Weights of a small sound classifier: adamw at rate 0.0029, 26041 training examples.
Rows from block 5 of a small sound classifier, named by matrix and row number. Rows with one number belong to one neuron. Each number is 500 + 50 x the weight over its row's rms, rounded and kept within 0 to 999. All counts start at 0. Numbers have three digits each.
After each neuron's rows are labels from the 100 clips, of 14976, where the neuron reaches its largest size: "strongest on" is what is common among them. Only what is clearly more common there than usual is listed. The data: short pieces for a synthesised band: melody, chords, bass and drums.
# gate: second MLP gate (model.blocks.5.mlp.gate.weight, 640x160), inputs 0-159
# fc1: second MLP up (model.blocks.5.mlp.fc1.weight, 640x160), inputs 0-159
# fc2: second MLP down (model.blocks.5.mlp.fc2.weight, 160x640, transposed), outputs 0-159

gate.263:525519449452517563413498502390528494599467475422502487490435517526552464495438524452588526475407454513496415539533467496497527421472512449417533473517467426531464598511486394553541504558522532490543540541521481408510535461598515483544441492485546499481570469511504598430568560466462421559478479548480464585514516468435443631632396560546465525566462493509463521542525509415526509599505449459410422422524464503555518469501477566559483488500495419485492538506546406472479466567490460
fc1.263:527519562464478529483468521382523447526578446552507602551547411562500552473478487447485425441511496497548465533397500520501560483473526502413484581480433589549513454452464419447529376517486601534636506519460491522537531484549520572501510392459433468473483476430495503585567540489555507517472631482491475612533584487482504507443450503593487448533491525358477493449462507440437503495544515590432447529531415494508530454467504504451514483527540504509519552518492429544426459464521450
fc2.263:465543441407499404563544456526457568530460512573532447482344549399465487596473495466531512501574486529483471484540470471361469532506452430489539461502453492501468582532472513535504439535533531565540420573458565499504441439461514448518417530459485491460538619525452590450533445446418447592469419550518562426496447498544436482500576456407456534478476453493592430532508502480458488516597508576438499460484455533535514531525509550504530440425526492484526469512493446458579498517569579
strongest on: string section-like

gate.622:484494457449513386548468421574444522503441519480517469436526433564495531475538464449476451510460501456436525528512482465414416558592452540482462456608473626414559509547483490467450490465575546488549574354518506468566476510541462607462445597433520519514415489536559578539497529544418475503476541481584510436493492535502577487482494520560455449465493395451487532503561523494578533502583539536528537454577500544472523482485486478566557555505522459529417448477499572523356543493475537
fc1.622:476530457532507513504462499456458565491497494529511485428492487475483426546513474464479511501467482575581437432509442481403443606453500538469554516570526564537495577518475487464547481502435412461374554435633486494532521507412522608441464565585519548396444429443557580517509501467462520482475477482514443483541522465535517546476515452500469346557563473502569564516467532468524470479493584498549461416439385497500444565544579470567466512511491444417514487546478573573433461411474518
fc2.622:546471579572489520515555583465471454546565589542428505493475549455503475531456469515445509580441468463482583491448551543545558572560624447473486545383515479459443431568405569461558571480502498580511442511423506571482460548557533500508480492575468494559460535501433519549536460479503474640472418524520562507552503438535428392451474518427448521536428544601478546484549502478441502509450420544492524455517517507523476489575478520446453449474533549508483438444470535431567448582585542
strongest on: plucked string-like

gate.219:476530410535537521543506562469458474404513507545589517573541377432482489503547511475520584538521490543506516562535502435461379543434521628501403459621436460467505611526444494542431426557504521512494536473512414532452546445527433574434547492429468474481506535554521551499513481535469457562476523483454531415548495501412505428553514438470512547497458491464499526501370556529604617429521454448522520519463480482429541538566519511506453447505518483495517431478433458573555469464511432
fc1.219:549401388536527466540516404472400552377500467536539485578514478523495506496420458464543530468457436495432418630512519556474491455534490544490465539504441474434512534531509479487385421512525558414500444473516459443578488572500460618458546480553536483488475530519547596464469467525497419498507525445544432374544516477517490502478486467456448554442460438428425528528520519554497618472501416514498486491539416507512492464503530499476498555533500521586493516598562564535531442385485439
fc2.219:564461535496460472593512478518506427565599475543545410475427585536546475478462450507597509465546413509568518511430543553481448539441510532415460415460428583462485475492557482469597544539456527556525470550515468509509456424529514568554533484458484503591517433497587488551428410440416464505487537511440489478409490497457527453435605479561429558535475541431550527475467489488416546472551433552503430489557487481431512473533413610450512533443472566484605522502514541442476428533459545
strongest on: marimba-like; vibraphone-like

gate.20:457523548570454478478498442464545507506512484498494385559503414503432429497402620554492442519510520526497515436558533569498519591563561475465534540567464428489538559521537541519614493442481508493513606406426561445479403498483488501593533500547531536520525514469567593570519533458471452447501525535480449456501514545556452610602459442441555567528515494463460515477540475440471406551423516442518475532502502526526493549608531501498454556425511430495425453561542454613492506476547578
fc1.20:446482428434488575509510479565457531469529476492406500488456381399484583508593442466471551486545498596514460481511480545513452445509550426456537511556422419565524457518463522477555428516540468421587521508534555578460499422499480481491464457524390504512520509545486543553546426489440463515497533528525485470457404475580437479558437519422538576398563485554543570411514424554566454555495571470522464572472393463591569459489502527518524380529494473523441538503506556485508468486524578
fc2.20:504557469462521558416596530490437448584531386493492579538591523560458516425483553518475483442461563511475499466496557464515485469572502581495461490555450619429555432536465480485470475544514489451474566426456466452552572578448522495452449460489500452490528402515515529517584484482509497495530509635465450492505514553559469475535468521570463404494512465533486594513457536511366572564526531432463485571604487429463539431437501511513451471547532516508612526562525469534414509501397446
strongest on: harpsichord-like

gate.555:428487524567495543504514425508411551478524446524551473480414478424539546524444442474573509478515544492519528545487533507594474398542499501552499453526531422440567456550453497524416521417420508509588471598501527492538523480548554516466504439626499441565458493531529527552500531459514560530490399426542537459517552526529490423534575534445486486460530368461543519531578562594548501389513501437451498524573631529412435524453583542488494458467501509445471471519467493496564400556549469
fc1.555:498461396488599502530417446443543407414555444441579413527535384491532488478554540442428582539568515442477544534512521480513418550473449602552511510608534511452544545569484528552513468528458539469441501489497557493479556486512471411435469446520617548462479507567486479475486491515436557600452446487591471540543539495579476505488547432446531573520460507417553550580468517552416493478478496545465519555556468585505492439540502538477442398596477482466505551444449457538486493454547507
fc2.555:562395465511488517487554473515488484476522534542613489517419541489456371564458460522585484461476448404519481595464434448491510523457533385461490514440526489472486475575439393575597503556445491527470431515510470469555487482551441494453454484568489426472431544481531493516508454458418489447456478487442492524548550461458440548548567430421527514455475475522511409492536529531543594566566493441569517572460430530570450446522468474514478517389429518553542500570470404446467504381493526
strongest on: marimba-like; melody instrument: marimba-like; vibraphone-like

gate.466:426446414556465521458559506472501494469545440493578438514530527466562570514439468592490529476512552525499497506521546427530428543472522485467519447458468571537492427494533483502559519538450529433636495502518551537467460442545509515490483407499502417452502554450477474373598551546467567507461520487439566510465448503535420501443520617442497489510564470450535515438494529512525490455587473422552510482519464547548511433478438530429485508448399427481527558469410446514636511503657413
fc1.466:473520544566415468491482442480451498476587420492489543561504518514515611472506624508430457526484492519494496570484425455544512553498556429533560476438471482428563381542495519435497575470536474454542456500514497425467523523502499538507469505463551469516514480447531497426444473500495653504588429601429496603459502532448441496449464539470549593637458458469592489477593478472487451602469530398430520488537482536430594519487440533435548447474477476441498579487483509511548526517469462
fc2.466:534513468448478513455452511517409476500461510611445491570518537408517429490555491435356489495541547623536482534493537496458560569473626487452469539514491481441408487516398431585439525545454506543537517553463548489550479496443474492514493470553510530523496537455426532505596539547482537542435537553486565383527521416435507467465542528416491520515554475547463482512484475486434395559475470517500536503430442493554511469470504463554461487548598375520528440562483476570621523547561549
strongest on: string section-like

gate.362:504504575420467428565486559539460495472507445500446560489547532607550415572500473558445532597527550484467463549484517498572514517548534543531480499519490521541427436499511572469543532511512494472487466482466467451471545630652560564381446495463693524565575500540563536542471530477481504470494485422492531572501550550479392428502519421564496552514516500515515536575452457538539504501470537531415558475417577521532437450515530510549484483538469539457399512489519494480564472427438517
fc1.362:552565601467528430498529439549497568447459433476477465471510522574566547536494453473528558538516584492506528453478428457547460482573527514480537513460532527504568451448569481555522557517510474485434536492457416473535585512483499522554392528496496481529452475509581500549486550503533522453518478580421406572452489489398429449462464516438518479507443520364494467512521470481503440560483629567423554489477621506422546550510468487577440516501517628429486654501522536450410485479497496
fc2.362:505427572566519553473472451628541497585480570462522417548480468429486492521539461428500392473462490480384532494481477518443523509420592500524513434511489525472471460447440468536571478552470505423514466486526461487549493555534504490424545538597508464369509486393488528425471486401527485433487506600511561520479568476522578529531425420555428535538617440518442443514467447590485502535535520518603557588457501510472495517483399542487554511469463497485540515471566525519472401468443526
strongest on: vibraphone-like

gate.129:526444519423418551569478429461573472453552461534484547538505419536495528560575516571551501455437572564440491541466458563525546407526468534496423555450413465503454425459549359518428515509548510494518460493517498557492480413516462580559481601449485541435505522511438442468583535521485441505573464549550523516591439391445464537406396552436445488525467530525470453475528545489553454562550460540564444444509502464575545453490488436483436520537520555464484510387538563485492449531553509
fc1.129:460612595534458499591476461473490393525397478517618454601557472501377486585479596586502570524456505542472446489476547407442633536500492583529475502544472604498518539435607454533490405510482502511471461558518502531478513492484394539541481473523439485437494438429407479553543419428497451497495496533480561447510484582500547455471519417522470518459456417531365551514506551534493490438434481489561536545479536520543479501515513460495526537480491488494516482536545535528502503528513566
fc2.129:614507537541438517540569497574511532527532422511458431605547473541520465529622455529565533592528562610499472568435597542522558521428535537416582475494504625484508457466461426516482512503509479474544608482542489537472583441496422520526537479505471528529507441500512455634464442439531397457535535548442491465424450515518447475427498553572456483527578515500479577539406520442466481453555523560579487584530482416545486451478484496531489501514458440491548544483456532531545537460524455
strongest on: vibraphone-like

gate.538:447461613439449570426558448439533531489488393464518447503516503434447468549499440610479411503420619589530532485525430507475432483456586547460534454509430553492543460504419415508465526510511496508588544447439520603569536426535437482469515487529542478444443473450514560505503513522505427462425493568456472425598428477506513515512459535407517469485461462453505535446516538456525539613493441492576502487484497499579606565484503450455500537475527545539584545565487457494509533508464389
fc1.538:482516547541473459525481531423471503520564516512496471529482544427464428530489484534504452552446503439499530493577528442448514409515573547499425563488457398516485522511376459479435620435567461571572470535476505448528506545561542456525557543413490500474492549477464514414429597541507470547451529547498528461515471424560586473587400527472409468565386452531501575545487510524448539435431552487450468454586516506521533486454515476509526480587529466491603476397565439453531475549535381
fc2.538:529600563484577608485563526445501535474440498506458567528561551516522455593432535470523521446553492612421519375474478468488561484450596491513482534519484609406618490472488533555475523494504502568516484509512535504598543574473525461475522515517470491439571492498500596561488495486464495427450440521503473459442523462540557594502456519548562514507460455390427550500528550527439564483528586506482560450524486517531564497460597465514482517482533591557532568535516536550458502431354434
strongest on: square lead; melody instrument: square lead

gate.93:416526455540419540502453562436462525530470467564472427458528370528511522428559476540465495481416582458470509495456608503525529520467484505572583478421437532506538479494465598548490517512491489488615504674574585494459511428528504509464476437574546472455479485632464518484573521512541473527475418503566596478491468531494486463437473541519524521549574444510540547564481493578589480502530471470620456525519568390518502568552555509491536497488486515459408448539502516522516438549473467
fc1.93:447527457430568449530476497473561568410558451492543429547427499501509486551511467482523453412490553480446518506479468531544517499505401605567503395443463554547526549508440585500481444566544555489603566520430477467541470448557410523475387477459507533509539556491473407452453468499517590546568538459514535509589543458547439454420469462583413543439437494514511466504472441536506587497542489530426449504519563499446429570441470563538584462445472478453440498586475447447551504498473409
fc2.93:503439562489470447514565502518520512527439625491519381527498465422547545488571529504512453554489490523464498561426413511483557529443598501463547546483440340491482471524446467592633444531457481457518542466522557487437485458496492570597474422489494505443466539447501463527503520488533447366467602537542450534529556445473482440563513402527440541549449519534463472482466558483558438373490544537586499517480513544467543496537507491519474484514510478549514411554472561453512509408599487
strongest on: harpsichord-like

gate.177:523534510533424521551425573433475455490500497477517504494510566472474546545496574373363485321454496436540487557517481515433509520586566548474427547462564411518447512607474564474461553496520522484558541466464507428445524581477534477561596520454509458550511496515470452490495569533547529506488421578512493458460475527467526507467478493489433474468478499490499492541502423486501588523543505496472485566467591480458450439504527533577375594497512443610492525526488411619547512589519499
fc1.177:462498463398477512468599434618465457498504547417588529488548479453504514480488409504548441487581506475485500514532547548565546401527426487528470499436409491444461599433522506520533468503543406485444496492549560550512549483450517515386485498507589556410445485586541502468480454547464436422474641476554481525485517514525433483468438449450543600457473456548458453518510411510523436451533544503472482421524549525509414558586451494526527534523422524507508500506581548367509449507473479
fc2.177:527473484558527545509459468524492583475506426518420457465495486568492565527381562515462528457580506555458397530545442476596514515547496489492504444444499477450590562464592562535396608509474527535480517489518469538518483482534378439462504495512506586557556553537482431508509534547550621416465489460496475474521548567594495485513500504428440410492448534512514530466531545491429595592508401474449562449570508454503578502548456509536438466476382559441419529553533470514451525460533452
strongest on: square lead

gate.626:409484539550524520510550471515473518489574480500438546479494554525411541581535426623432471529505464478545587441520525505426451497499553448558518473498469525520478475513523526446549509449453480516433571439502528493529564553460553484599557568545531583521485487493558499517618621590423409564551496513460489504401454585533568467443514511560617427538557541453517451525459505545488453457525541524541509518650514505542587545438466530558498463500517597470519553525529607518511559485491467
fc1.626:442527543449586590472464578504490454414433551518460541559479497547501569499494527532398527497497420582505567578578533496391414647462499500471525491548450490440567490535522558507509562549491515524567501516539500512550546474454441511507561467487490423434531514514484475477594458541509472509418492478508542375413538424497463501540582457608554569469525501398604569536407481431538564541516549484559479476521478514420442427523504441471504483462427510564564484520492469473507414481494510
fc2.626:456540495502582469485551508462478526483527533474422531518526550563518541513459602562425448618549482546489429497579525530488604607578514376569426588505482474574570535494536481544476547494501429536483591502496513455418437471460477498493514559507524554462503616558496465498507469573493538541500444516545491463416491497499438551445495451487567515526472575493443524594473615407434459530475553435510405577549501520544454466492640451564452471551477455455505500554482473528550486499563470
strongest on: marimba-like; vibraphone-like

gate.605:476501540486489532531542481523537499483453507478493536457492551478478389453564431523471496569495554557520471505528457495546483546539586386488512553544487463507510405503491456551525428567460461477473564420528603337537472517499430471538390504501478433470473472579471467487489529477440494336427513542542551470414462535563465534586505476427483544471570469422465618472494515451465479453509555460529535440527500509538497543494394444421516532494553474409489531503502531377456387507553485
fc1.605:512574452546509514538539506442489489574503437505460644540455570391503500453411476538506482450568502571485462550538462441568450546468515546524510443549433458401461550409504570436427464426496501486510498453492510483419524565388547501460494475497546479553493549536445411511615473531421500583513493471515509500554473570509556538459436639495519462488582546570498460555496411538561519489450532576456508442530495479467567467417568540543453463512606547456474441492479573535524528483438525
fc2.605:423585477475435443486428549439480511496390556464438485556562445484500483542594481421403485479503460508566506552583446495451467485433540453590461549497498377567489444494433486600569480519511489518519423564531442539461567490555501486525513547489448507486469486518487485482516491552542387475532474386521521451413498432479520459587515510409454501496483494480463429450448520393447444489553485465545474433475510558554492503549467409523389496556581378511479437556501500531561537508577527
strongest on: harpsichord-like

gate.67:562442505458507602482535486512495497486404542430515505599623565529481488515525468528464553545564392574485446573505571481485571493530509517615480534489514463467413521486537594446476497543484594453539538461460510500489449510478499581629489488526489464507387528516372404443551509442571559545557404421467492469495556476536503476502457534601475504464495523536509459498512498511543481526582478559540487488492464526459489604494535479507546600568488440584506485469508531458359490542542454
fc1.67:614543530545543460471622541547467458525401577461561514476575375537486535460508567478488530426596566500537456498542509569451536484506414448455466603472479404433539421642509477590493515567536505582465434479560483463482448458446478420545504456490476495459490524459400589480422502403583500509488539540489475466508522505570546549489466525460511426412483503572504556453518466533446536492506482501518573439562444549445496547486544540491474462501451518484584519497541494540548533436561531
fc2.67:463520484631474517468509537586503348582480467538463458469547430474474560529404531511435467512507531443510561445509497448475544535501517475521550469549479552504505581532495515553404449546453517424528488519616478459422544454588400478531563551549460508493556565464510578534417497452554388542590499437450520445496459524559506452508579401490498506486557465447557554512457510472460565432341501496498532534485554523508450417444542472511520460515449526405496447457484495483503551532496431
strongest on: plucked string-like; bell-like

gate.363:404566427343491597505541496547548499573526488472556579590561454463538588459508503408494558490552504583562374522539484489488459525470496525461543570509434461453497601464558519618474408565503520432498570490436431544469539487556451581500400503505498494494472490526505495582543515514492570520488496448576506432426452486477449508470430492563487448504497499530620608527439452484470493514532526574454495524468478480414418512458528491525488488607501448510472536494519509456538495438562502
fc1.363:444457381499499505595497429456541496572519419592481488472531464502469503534551452478554508483491511499560492627538401533415428453512439548527493556569424510515507588519549514525468476518458480480439465543478494550505578565524499549433475522426539504480460472560468520488434474542536468486453541482586474476381464401459434473565512486506471594407385492518503514458524507458526613627506566550415552513490417549518385460538496468467467493480530516539408503481495473558465534465480402
fc2.363:594510452539560462491562486488500575446512478531506383450458597509489529490524519522546461410594470456528504554516605495492528637461508487520519414451484463490414521506505444577430552547539508541575417586522466454507443479499444493566584539537577542524569613456384538522456513477503540564565505474562603454431497519512478428467651481451489455495516516507589515435507503512448471519443471570514536438460511484523490554535446525446467499445437474460413511479492550491570473479554558
strongest on: string section-like; melody instrument: string section-like

gate.451:456500440522378479502571564497520500545466508473527496457442518426471568431569383549502456492440549562505448531470485518556458438558485463500519506541523531538417371488492495468493552524549459454449457462474511520505507508557484559468420541565453506484563476524516449499506486458511503420457526463488461474429559564494457389473502424474433449500539425514574501521555449521587431619563492357500488496617492477490594495516501590396512520423572406492527510481491570467565416576471508
fc1.451:431563478433497564391534508530497503522477456522476595412500520514475509549440471558500480503522526444540563430498488434444451524515493556550481510398555459474555564477575485521488447398532630504545540528442456500557559444409456497649542557460474534510513580565489490500528501493480557421575420399606485542495409485468523562504450543449416603516527554525520498456509462610517560496490468487471505442528544473514514452483511430550500520514556599530490528506456554522518433517475371
fc2.451:451428550480522498430392518415582500549451562502526422391477501521507469479538526518525493445585439538517490446466524430501489611561512485518510544435600514483530571561559586511490514459420545602548511547555491627425483516596510461495511500466605512525468560532552554541483541548507469586563520479560505464533521556473494404490581458474443531458516458459485475476458470459501441517501443464438376425496436547560489517553547545456483521468599541426444465453549471514598524545542533
strongest on: square lead

gate.217:545491580615517527530494491442482556442466523458570437540460448589527538533554473481531472518441399495452487608429466441435523436505448461529489487482484493556448486494540471465526510552425523614508452516505589522474499581530495533514483532525481491503549482557424465505543518504490407575452496428444464548499549561508514547575461487504525497574506468401415397435545515438534422405507353413498530546445598547565436553556476486432583575452537424563518533525533526501436515527508480
fc1.217:464474385389524526428484462538540554513471469497504508436394465492397475511573357564451561576504519545482478513553444557584349471482448526498486514510531534518420502444411548493391478579515445445485510522620429565567517511426462467456495505503510484462528440523487574430477503504489539506550500542430507518493480469437507465637476567439500460571444533481456503471551541463535550485456558581529539445571475554554562466495560475540527488521506576457492469434489514535427476487542454
fc2.217:448432470389377465565480385504506645526436413392481462536507481538509500506480475490561511521459577451480438525502397518495449400530452499480507496555556523521497501473427511485523428491560461475499652427397563576481560510499500490474470464520427476431427468598533522552578450546542477443431501609416410485522506469490471600478451501459470473482450488467515540487484406482509539565555589520463483511524472482455557439454550558486526485560525464507539511504498489462476531530446485
strongest on: string section-like

gate.24:549486485449502555376635615480534438470472437505572486519505628467471598522458542500497529546551556522489521525465549517469532608497541461528531541423454393462559443486632453513502446512414475518591402510450459515560475473489490475518526580464465498509608566441493506491555524468532445444559461551503532549456487539513406456469430400612571477463539433560535539500490475529488462542607506440563446482539510495444491506498484421459519526513498518431488566498454481491498492543527440
fc1.24:551453502622559425525468480558479457477518471525450473480542493538499541525510474547526507578400411592490488522419491493515508623558573557582596562439494454466445477488549575424534489595519482504409566508457438543555495453498428459527431602433484570520505536531410533494471449467490515482525474527471508565569497427582463448486438532485491543464418464463480516444434500422471397434470544470498618484527578484497438515554524559488480483604478477471517549442475543556533512444569568
fc2.24:544557611485582578488643532490390488505513563524421563550483430521540538526474555514447497496543535608523460499489573496549569516506567453521455464505506496512462490596512556578448513561441455496517458522483525503450516492458588584516533518524418532509564589520462524482472516501516521515488444462621418461382427472501532517481457518489533555576435558436450521567546548584450542429408545439566541469440496498527481465533634511508504583583532441525499483467477593468494527483520499
strongest on: square lead; melody instrument: square lead

gate.31:406435501462465588430506577463521545551577523511521627448512581469604627440534485554476431475459488466591485450565459513472520556463486377438548483423513502537404445483529477504532509537575468541503553398535445462485617523431476469598545530488458437551509474474490497415471463546507445461458463518534485556427443549571529579603447423525462503543515417516443585491483493476495551586522531476577556452474528553500521466494482499550463513448525526455481545478502557457526457452530520
fc1.31:496382504438462504539559510506579522493537552425509570475498473448491518523560499531527546437470528484516501498538382505507565473556498407481568492454551509510516499459489491685482492576505505491575496448436516530452499542518425401569385479484362543485423447426462533451570449536512507495411481484434464586557524532516425590493454419462491517541457555488513527602555462472523512566499511551618583458474501468605507441478465495522553506445548551490532515441417492477554488501489481
fc2.31:519599474502541503484435549517403457475572369613569466450475543585443447576395400477511561476508527490466570506466582464498500514451554467480452504520401554469518494513427491445577540450484536524548502624520430457467491489554568529457597450471580466523567552533554522561511520491553448519537419484429564472444502471508517505489529536513510510460519390549413579447465475470434560478519506505487438442536516532582414469604468525466510445507567493544523517500471508431478509482424423
strongest on: square lead; melody instrument: square lead

gate.27:475504468430373465496422415478439619527483494500455461460458495464544474464531458493573443489495509511445475494553392436567549453525513543489519452474553564582468447536437572432439533577557485469502607546562495571519478554542555553493470425424500556462466475530546497524481566460500515391526471546486441487450533512559422439542422547590458504533446512403518457502435463461543446630486422557518538526414501559536526497486491588457536560468552476546489438485522509544483520514440384
fc1.27:522464594581546563514486531531531402511472473553529438456477453650456529507443428438517451509564506477505526520552520485446531482437447495526542586487533467521447476514480482528487332571494506459505513553460404513559476574594559516559420524358489430518532560398520509550508507468538499536565531480501564585525470480491531436496512438597534567419458538461421427486434493475553463415482443513472499511530583494545514541531505507562486546543542578489452507427514402516428561524501512
fc2.27:439411491546469427529431425521497440494478464467523446536484393486521450389562539481525537439358562430495457542548346542516424490508468561451490542532551510558511493453462495475542519498523516430446531454458504516572574552485454501466412501468444524460410444478542547511550489488470473398457550583468481583532551525526494478506353387552459545476560441532494480502482416466486454571581536450489567485562479571438609505494476444540505539510433494496508534473520531515460551487480561
strongest on: vibraphone-like

gate.168:433475519462481447454499472512482469414521478472559497547497557406571493503526471557417504551516523473499530536476559521514573544506630553562596514505482525538571518466446477530438503429547514406580528499449459463416546488504497502493471451497528541551529550633427447484521499637511470552462498473432499420465475469552548458387487492524483576487522469528462586478431605650487538494427505592539486445490443478475603513481553500517569454556581525539528479473583524550445526498444427
fc1.168:559473525549530533551483515512511564506379517437558513556575481615406471551547501542525433591581437490415447551536544557463570614498555620578581418591429534498495570505489524535474368537527489462489529496489535550424475507485503513501463444529472450544542516564454485583542527555580471507480445543435571442487493493576509498439503473488522502437451532506501471479493583545446587471527460467589505388488438523571456489497453470436537474489514435562491526506556500476413534497543442
fc2.168:548517520562569443543567615497410451530488597505503444508523531356526532452481474402481502439489540438524543569422611478465596426413582507467469510480555413483470460550432465394516574522502505535457442508512437467468483524447552531527494463516452439461588542485503459427470542416496541446433559378455500478505614498555508538487459524495468518531494593516484424444478499531552539455488442452528464490553447534497533565545446475485449421483539550539472447508511525555583473528466563
strongest on: harpsichord-like; melody instrument: harpsichord-like

gate.76:511521467501393537513493465444380536453517555558463542504402501523502553507460481504551458558526487485546447431519514524442507424563445426433542511438479369576417472489544531534439490501514545531472560533535566531645485470468475503484575526493465502535438543466474455498487409526497450507461552452516400470507487499507486560516551478415502425552508530585522539459560375483417472572422569474473478421501530569397551493539607461548458552434529458421442541514407539505512477522443535
fc1.76:485476537566577476524524507399532478504542554463472420466403482552573457527502480535591520609460480502498538535542426508538548574479502517514497525477582484457440435492542577444471500494444563473545419524508470543513540467551558388421422482482504539532447533551560508548434484552517612498517417545432460551494558503471495472575480498513512455466483575464566399541525470506533459556526537490546542542437588504695426492461457496513574411533551395509452471544512526561526436496544534
fc2.76:515529529481493529515408589495447522529545484534478520408481501529404449500406463475454429525421527477434623590440518527491607532452501541421506593494454462418486531528457361471545456416528505452517521634484419474409494527524539544508462384490550403571535431521567474562522509503579458479475532526429480430505481460389550512516524522536497513570386520496427551414446498535509501533504490527564443471481494498523542560534456550483475460512582524496470453533490483434562504510497466
strongest on: harpsichord-like; melody instrument: harpsichord-like

gate.52:520554511525667461486487425441394527492446480511534521411527503527540486533466515519558474425499527545466549567483534570536550542466469472438442501522493552537560613445422526557500437525421583528438605502549506558478538533539514507438434456580589521555497521517507447494445471531459430419483484515602495518477519507437423595432521479544398564472510578490533575470354500520453512490565499512479470554537468543509507517511555558508535490509544523440565486504535552510649511511530428
fc1.52:544496469497472543484341448489543556435551471441382520527534451486445499524513442475604496476559513420458468495514475449501503502478483534472477468545449574473464523382436465487559509565399480450490596549495497479573543463481401455437464467449496495596504464493462506491476379490478445537447554434496547552525556553470549526439468449415494515578436632505474573464440490448540391481454480546483458550476534404449478483470542542456440559605505499491526475411552571489478506553478510
fc2.52:524527464487473457516464494557393481476580455493547432518424497493568472509547488517605493399511495596529456551542523459536434615521504481476483543547520497443487557425533448590554478550486600460427558543516510537581543493496485563457489518514525572384455484547419535476541558600426386493548496539477572472517571527496452561482548394552468468442530465496545351524389497516482512521534533452478467435565516472503515567503421511482469544516463418446530554465500470434504445506435562
strongest on: plucked string-like; melody instrument: plucked string-like; harpsichord-like

gate.621:600447461548415577444477574452632501487491533478495574578576468457502469530562573511474432487560601482481473547507557455523523491578424471504576543463448473536471419565581490491507479533440545475531460482499555431485530501520469429479527532521577466446532467466386513478487430411554411501566483518426570606453465492444518542496511473528464480545550549524500428486507466447493497530593525588517496513526498484522598448395425475494509501595420543459452632470480495445452483448485472
fc1.621:495496586559531547481620405428379443528461511545460439525484500512569424457511612467459503457457525363503434430506470523465552486488448466474475481408492481496313513505521451578478460476463474476524579528458438531437499500500537415454481502535589518507470552548518500468480544549490516495561499495444494531410492513437534527474470469521567485430517473541471479493543480536455414491471552404489409536530507604438549531580584525475492407452496486493521528475490564576410563501569497
fc2.621:567486548426431581490484518466452593511554512474476491556599476452585592486506498498507520483485522589485516497400447518502512510570558531396579474517396461453505439490530469545516485523493559509413456512522490469476518452497534513561573552578507465561426466398449555454418475451534463501433506560554501502514504387467527426565556529470416518471480553472545474508486542613466541535488470621563513534465384525448498650478430523414419458474552540513554564514521501464520494479521468
strongest on: string section-like

gate.515:561409482472489530512551615389486383484515513524524610447551425513493477525483477612449493515433496496450526514497490467504536565513513385514490558548508545422418468500486477407455529553559439535482540418482490400538443589475530520493520533478445481579454489477422439475496422512560509488449504508583561487498506446523481572483543514524399406448478583494554537549570524531525523535577442406603498516471398492544474485467486532507544541537472539546529479415507495518553463456570379
fc1.515:516575375528583471496528486528406470417452497527555396551528576552424560561399621408457447463543528391483504504568659536453475547433425554512486461495483485556573582447527530527490507519547516557484537504474495485400544455437514506491476484528566465538433551559442509580476534510533520523485539457575542423517489510485506432505595479580549453456514462540465511453518553558486545504460483495493533507523526541463493574555496467466446504569477478561460406543435414550539464522448494
fc2.515:500506588509556580475435482463598551538426504525477433505483475491518506439651499513520530492547536517443463482477510575530588561522508533503565408466554568450565541488588560470544564562500405475500505496603477570490474543533494500529492571494573474547512436546518536509453491426446427508628486515440520513452502625546499539399495518584464555500542520520462519522471433489450530521449501560536545547594520497527534496439491546457486596572467479452518516444498463504521490687464559
strongest on: marimba-like

gate.5:456592539470513463478527493519534494554539447510428434444487540500408521502467546532472510442489523456527536515456472425543503534465488521513503482441430416547453531439416388560537522549515520512546455594537483524421452367509499498509468501497437518463520492541509470484530591619587513412495560515448533536517464418388529599523471585451572480596476547568477463373471517496445420605493559500559404518494450524452564548498557573530484406533560480471471434506443539494502544545492543
fc1.5:565518553469407523572549511527371455440439518509542564552500445461496647512494516497413563569515467496472458479485537492516555449489481422531516494488581418553476513452459559456481469451537532497458492425541504477442527535527454467451522468498374498540513585502501529526441454535556434526464538403483514532468605503438511474529493532426568599507547480404614576431536562531518459537484459459495590494493570551520451586546534470437481478481460477528535452505398536575505586468542403
fc2.5:402502565470459573560510533484460509474533538498457581568479385426492544483442467469452517466391532487512485557531459485436504421491432506481478498525606485505421501525477512463464495442499534454546437445446519537537488552506516487446471511476454466567506465525514461482515579536549530585497519445561492485629499496543531547529376573502506535479401516515448562491616450520576472554511471529397517558376606511431499520445498490545528554577527585555456469475494458531366455588527440
strongest on: clarinet-like